Rows from block 2 of a small class-conditioned image diffusion model, named by matrix and row number. Rows with one number belong to one neuron. Each number is 500 + 25 x the weight over its row's rms, rounded and kept within 0 to 999. All counts start at 0. Numbers have three digits each. After the name is the row's rms in percent of the matrix's.
After each neuron's rows are labels from the 100 images, of 14848 (inputs lightly noised), where the neuron reaches its highest value: "colour at peak" is the nearest of a few named colours to the mean colour under the peak; "top examples" is what is common among them. Only what is clearly more common there than usual is listed. The data: procedural textures in two colours, tilted and lit.
# fc1: MLP up (model.blocks.2.mlp.fc1.weight, 384x192), inputs 96-191
# fc2: MLP down (model.blocks.2.mlp.fc2.weight, 192x384, transposed), outputs 96-191

fc1.54 135:500500483481500520535500500454481500480500500500500500500557492500535500500466500500500429519531483425500440544500484500500474500500545489500500500500474463465500500500500509547500500514500500526515476500500500464525500500480500418500519460500500500483486500500485500491500476500500500500
fc2.54 105:479500500500507500495500500531533560500463511490470502521500477532475500500500500567605437500517500496500500507500500500500500537505500488500500526420467500500500494500500497500500500500527464477497500500576554550500483436500500500530500500500480373486500477500500563500500500500459500501
colour at peak: black
top examples: black; pattern colour: black

fc1.38 104:500450552500500516500484488429500566489561500500500500500500500490511500531512500445500500500500500500500500500500500500500500409500500486500500520539500500500500500511488514500471500500475501500473488500500552497533497500500500527463514500464500589500443500439500510498500500516500440500
fc2.38 098:500500542504554500500500500500542500500507500439500510500515500438484500491500498517519557500514495529546500500500500500500500500503500505500527500500520500442510534530500500500460500533500500574500510500500507433489492500500500500500528458500508416500500500500587500500500500466526423500
colour at peak: black
top examples: coarse scale; black; white; ground colour: black

fc1.314 101:461494500500500500500500500500500500484500547526490479500500528491473489504500468500500484516500500500514500500531470458528567451500505500542500454500432500584493569523500500500500493500492477500547500500443500500530500508500500500500500500500506500500500463500505500491463500500500488500
fc2.314 109:500500500500502500568500442440500489500524500514475500500549538500500500522506495484500500500483457500453500424501500500500500500581480521536474477500500539431500500539500481487493500552500500500500457500500504500410500532451500468516486438500550500500500542500542500500500500527500462508
colour at peak: blue
top examples: purple; green; ground colour: purple; pattern colour: green

fc1.338 088:500501500500460500499500548500491500510500500500523474500533537500459520515500500500500500500446528425500496500500500500500500457500490488500543500500513538494500478500500500505500553512500500562502500496366500500500500500500436500568513479500500500478500507469493531469526500500518500500
fc2.338 084:444500470500500448527500500462500457500518500500550500500500500494500493500500500500445514467500449500500521520486500459492500500500500500476495501488500519500500524500502500500511488500492500500449500500385604500453500500500500500426500500500500500500500500500501500500500500500541500500
colour at peak: blue
top examples: blue; ground colour: blue

fc1.144 092:414500500500499465500500526500500552486461508465500500551500520500561500500500500500500523500504524500528515500500470500500500500466514532486500504514492500500500500500481500550500540500465468508483528495500515500551500499500500500529500500500500517500500500551602500500505500500500500427
fc2.144 088:495500502500500500504479511500500500486472476506494549518621430500500500473539500472500426500538475514500500500500506452505500516551500486500500507500553529500477500500517473500475479500500500500500541500562563589547484500500500478500537500500500458505519484500500532483500494500495508500
colour at peak: black
top examples: white; coarse scale; black; pattern colour: white

fc1.151 103:500500500500489500500516500500466490526557500567500500477500500475531432509515500500567500504557528500500474500500497500529528500495442511500500500492500500500510500500540500524500500500502500485528544460500500500500500500484508504484506482527500521500450533500500500452500500493490500491
fc2.151 102:474510500413528482482500500500527500500500471547500500576500500485533494500500534500500526500500511516482481484516466540500500440500500500500500471500473497484500500500498480500500515500500545500500507500500519408500500559470500515549500500500417500514534529500558500478450500500573500500
colour at peak: grey
top examples: blue; pattern colour: blue

fc1.137 112:500500447500500500509479522500500500500500543500500500515500445456488485500500500500597500476500500500500500500500512513518478500495505500500500500500529447456500500489497479538500448500443500500473500420500500500523487477469585500505573531516508500475500500500500500506529500500404500455
fc2.137 114:497500500486500523500500525521500488500533509500506500507501500500500500482500500500405548500500500460500500518487500505500521500576500490500500500500500500500500500489500500550500535522500500473459522554495478490471477546528500496520500444432500587457500500500521500500500500500500500546
colour at peak: brown
top examples: red; green; ground colour: red; pattern colour: red

fc1.349 104:543500500500560480500464500500500492500513500485500479499549445476531488500500500477500500466500470483549481500457513500447500489480493500500500500466569500495500493500500448500488429454500500500522464487500500497500500503551500499511500546500465544500500535454500500500536437500500500500
fc2.349 098:500500500500500499486499491500500435500550500436500467500500500500500463500500500494465500500500446500480531500553500509552500500561512494530500500500500500500500500500500500500500500500452512455500460507506500500490428500500520513426500535520482500487500500500500458487500467469475500474
colour at peak: brown; red
top examples: red; pattern colour: red; green; ground colour: red

fc1.22 100:513500528541512500500500483500500499504525570458500500467500485500474462482500480500500522500486500502455458500453500500537448475500517500535500500488403500500500500500486500504500500500500510470568490463500494500500597477497500500460500477530500545500500554500500509500555542511548588500
fc2.22 110:500500500488450500447477500500500435500500538452517500519485486537500500470500500520481500572492500500503479500578500500500535486487500469500482455500482508500500483500467500444500481500500500549521500483500468500500500500494500500507500437500500492516500552463559495500500558500525578483
colour at peak: grey
top examples: blue; yellow; pattern colour: blue; ground colour: yellow

fc1.149 104:605500500507540500500500471511468500562481500500587500500449500500462500500500493500501500465500508464531500465500518500486500500537500500500500500500459500500537500431500455443500487500500516500500518500472500463500500500500534500500500561467501500500470477500484500500468500468500485515
fc2.149 079:500517500500552500493500508500500469500501516500500500500500515517500505500505500500498431500500493517500500500500500500500562505500500500468500500506483529499496500563515500430500500500500500500482500444539500631498500500523538500476510500500500419500469493535496500500500429497528500486
colour at peak: grey
top examples: purple; green; ground colour: purple; ground colour: green

fc1.301 106:500500500500444500500451428500424530500494500487509500499500500500500425500504538500500457492465500500503444471471463493541492500479522500500479500471500500500500500477486500500506451493560473500500525468548500500500500472500549500494500500517500509475499500536546500500500520500500422480
fc2.301 089:514500410492471540500478500525500500544507525522464500500500500500500500514483466489454500500515500438500500500500478500500485500500499500500507469500500517523516500421517549503500535500500535500529523500565530550511500500469500522500500500495450500495527500455500500492482543500500500466
colour at peak: black
top examples: black; ground colour: black

fc1.123 099:500469500500500500512500500500500500424465503500424453503500500509500527500445479500500508500500500517500500555450465500500500500430500500500500500500500500540500500500494500500561500458518501500500465436500492495563500471500500447500500500534537500443500500500500500467500441500500500448
fc2.123 084:500500461479500501500500500500450519500500528502500500500483500500500500457500491500560500508553494569470524500500472500500500493457500500511500501464500520469551500500484505555552471500500500505502439589594528537500500500500530523507500500500500412505500445469510520500500500500500485500
colour at peak: black
top examples: black; pattern colour: black

fc1.14 088:457500478535527500500484500500465500490500467500566480487500509524494500500500500457493500520500507500500510550479527500445500500467468478524548501500500500465500508500531500500494500443500465500500500545500500531553500500500478539559500507579538448500500500525500500520500500469526575513
fc2.14 082:472500500500474454500500500500486489500489463500500467544500528500500469460500500500500528505500491538505500437493474500500500516500471500523500491500500500500518487500500496500487486500512525428500510500500547425500500514529500501437500484573470457500565500506500500500500569500459516500
colour at peak: brown
top examples: teal; ground colour: teal; crosshatched

fc1.163 100:484513477500500500500586512500541470520500477476500479500500500439491500500500500500500500500441500523528500469500487500400493494500546490500493500500468490475497500548500457519488534500500521467500500513500535485500500500500475500500499527496500449500500516411510500500516499545530500500
fc2.163 114:483500514500500505500500517500474500500500500481463500500550500525427500489500508500451500500518479452500500500499500499581500500500500484508500509439476464502521500565500491500482513522500524556500506500500500500500454500500542484500430528562500534516479488500500500519500461481501500500
colour at peak: grey
top examples: blue; ground colour: blue

fc1.0 092:500500500542544500500440485502474475500500500549500437502456500492471520500443500500500500455500544500486471500500465511464500529523416516525500539476500555500500500493498449500500500497500500492500496466500440476500488540561500500554507500500452537500538500500500500500548500462525500500
fc2.0 100:496500503500500493500500492539505515486484475463500434500500500500486500500500534510500500500500484461474500500500500521500500500500500500500500522493463561461518505500524500576500500498539500528500500565523500554500460500498500500500500500497474500500500527508500500500500467500500510500
colour at peak: blue
top examples: teal; ground colour: teal; ground colour: blue

fc1.104 104:500500500511511493508500480500467535500540492500458515399527521516500414500464500500475546500483500453500454500502500500519500543458544500500500500482500500519500506529480500527500500529508500500575510500500487500482516535538500469484465553500513500473500477495464459499500510500540500500
fc2.104 103:500531496500500470500524500467548436500500500500492508516507456500503449500500500542500499548533500517526500500500500500500500500500500500508500504521525518517458500500567500543499481524474500500492489500500513500453500500500456500488500516453460500484492500500469500501500463500500500500
colour at peak: brown
top examples: black; orange; blue; pattern colour: black

fc1.205 094:524500500500498500500517468500500482491500553512578500536500458500444463500500500500500500490467500551500500498500563500455500500500529500440552500500517524538550435500500537500500525541467438553474539474500500500500466525500500500501477500486466456500554479526500500494500500492500465500
fc2.205 091:500492500500515500500417478500479541477476549500500538435500500462500500509500500563500500500521500500500489446500507500500500456465492500500550491500505500500500555453500500503500500574560500464444500452521563500522500500496590442500500506500446500535554470500470507500550500500500500545
colour at peak: purple
top examples: purple

fc1.145 121:489462500500437535486453480462465500436500500522516488538450507544500500500500488551500430500500500500500507500500453500500481500500500500440424500500503459466500511500474476500586500451500501500500500500476500500500490463500500451477537500500505504459521500505490500506500500517500500500
fc2.145 102:500523500500500484478488550491510500492500500467500537475500467444500500500478469475462500471500500553500500500500500526500465544476542500500467479446500476512500500432528511491500500536489503500496457500494547500492496500500406500500502549529500506500500500493454546497500500500500500500
colour at peak: black
top examples: black; cloudy; pattern colour: black

fc1.80 097:498487500500500500500467509500500474500528500500500502500529500500500500500565528500500500500500451500500500500531500500500500500500504548500427529500495562500517478564500500500500510523439500500462500500473449500500500500539500500500540556542500500484500515500479500531563500500500500500
fc2.80 095:497500500500464469478447500500500500500488496518500506500500500500500490500597500500500500500500473475500539523500552500500509500500497500500500500483512530546500500536500422569500525510500500438458500500500520501500500579510500500500479500464500500479500518500500500500553500500515500500
colour at peak: purple
top examples: crumpled; purple; pattern colour: purple

fc1.143 095:500535500485475438500500497500490495500500500523500500517500508466500508482541533470500500500447530500532477456500480500521500542506461503500552500500440500500500559500442492460424500500500500544535483500530511507500508500529500500523500511500500552500513500500500508500444500510470501500
fc2.143 094:500555500500564500500500516508509507466500447465500488500476500539532497506452464500500500500500545470484500502500437500500500497395524500502500516524531512500500429500561524500455500500498480531500490539519552480500500504456500517500500500500495473470530472532466513500500500500500500485
colour at peak: purple
top examples: cloudy

fc1.204 085:500500474521550500474500500500500500458453500500531500500438500603500500500500576510473500518500500500473548500500540449500500500500500500489500500500547543500500565496529500519500500500500500543500500500500500491536521500500479500508500500522500500459507500507533500489500482500500500500
fc2.204 102:500500481500523500556500500476573545500463461500552500505500521487500500500505430509546500500542500505551500528451468500500500472500500500574500465511458500455500451459493500478522500500481500500500484509500500500493465500500493500500500504500497527524498500512481463500500505500500500500
colour at peak: blue
top examples: blue; teal; ground colour: teal; ground colour: blue

fc1.48 094:500470519500500500433500463500439535510485500516467479484504500551500500530507500451500500500500500500514500500500549500483500500500546468456549527500441500523500435465492500500504460456461500500500472500500500500500500491500478522500500500500487555528558444503500500500541484500516483525
fc2.48 093:507500456523500434429486493483530500500500574543500439487500500486500500500500496500467500480530500500534500456500500489508500500511493500500510537499521519500476568467500503500500573527500500551500468500500519548500500484500500500500524500500500473531523500500480483493535500474500500451
colour at peak: purple
top examples: purple; ground colour: purple

fc1.369 106:500449500522454544486500463465500520500500500500500495483500500500500509500500500472482500500483500490500500500495500564443447500500555564523500477500484457541500473500520449524500500500500500513501531499504496465506475500500500486500502537502484500452500497434501525500562518507515500532
fc2.369 096:479500525500521500508500500491513500459489510512516500500503500563466516474448545529500500535556486500483514500500509500515500517425473500500500500500500500460483500579500500500500516500516511500464500500516500500467442552500500541466521500500500500508500465504567511500493486500505500500
colour at peak: blue
top examples: blue; purple; pattern colour: purple; pattern colour: blue

fc1.211 100:500444466500500500500500500490500500500500500500500500500500544500545500533500500500505500500500458393500500500498504500493526539500500500486477473501500500431533564500500493500500537500473428500534500500430481500501531503500500500472500500500500500500455500514500487537500500497500530500
fc2.211 105:553503500510500500563470500512517507489538477488500500524500496500500500508500500500453526555546529455522500469500474479500500451500500500500500451500550478566500455472492500500500495538500500487500534497500463496452473537500500557529500500500500548500495475515472500500508500500500500553
colour at peak: grey
top examples: fine scale; blue; crosshatched; pattern colour: blue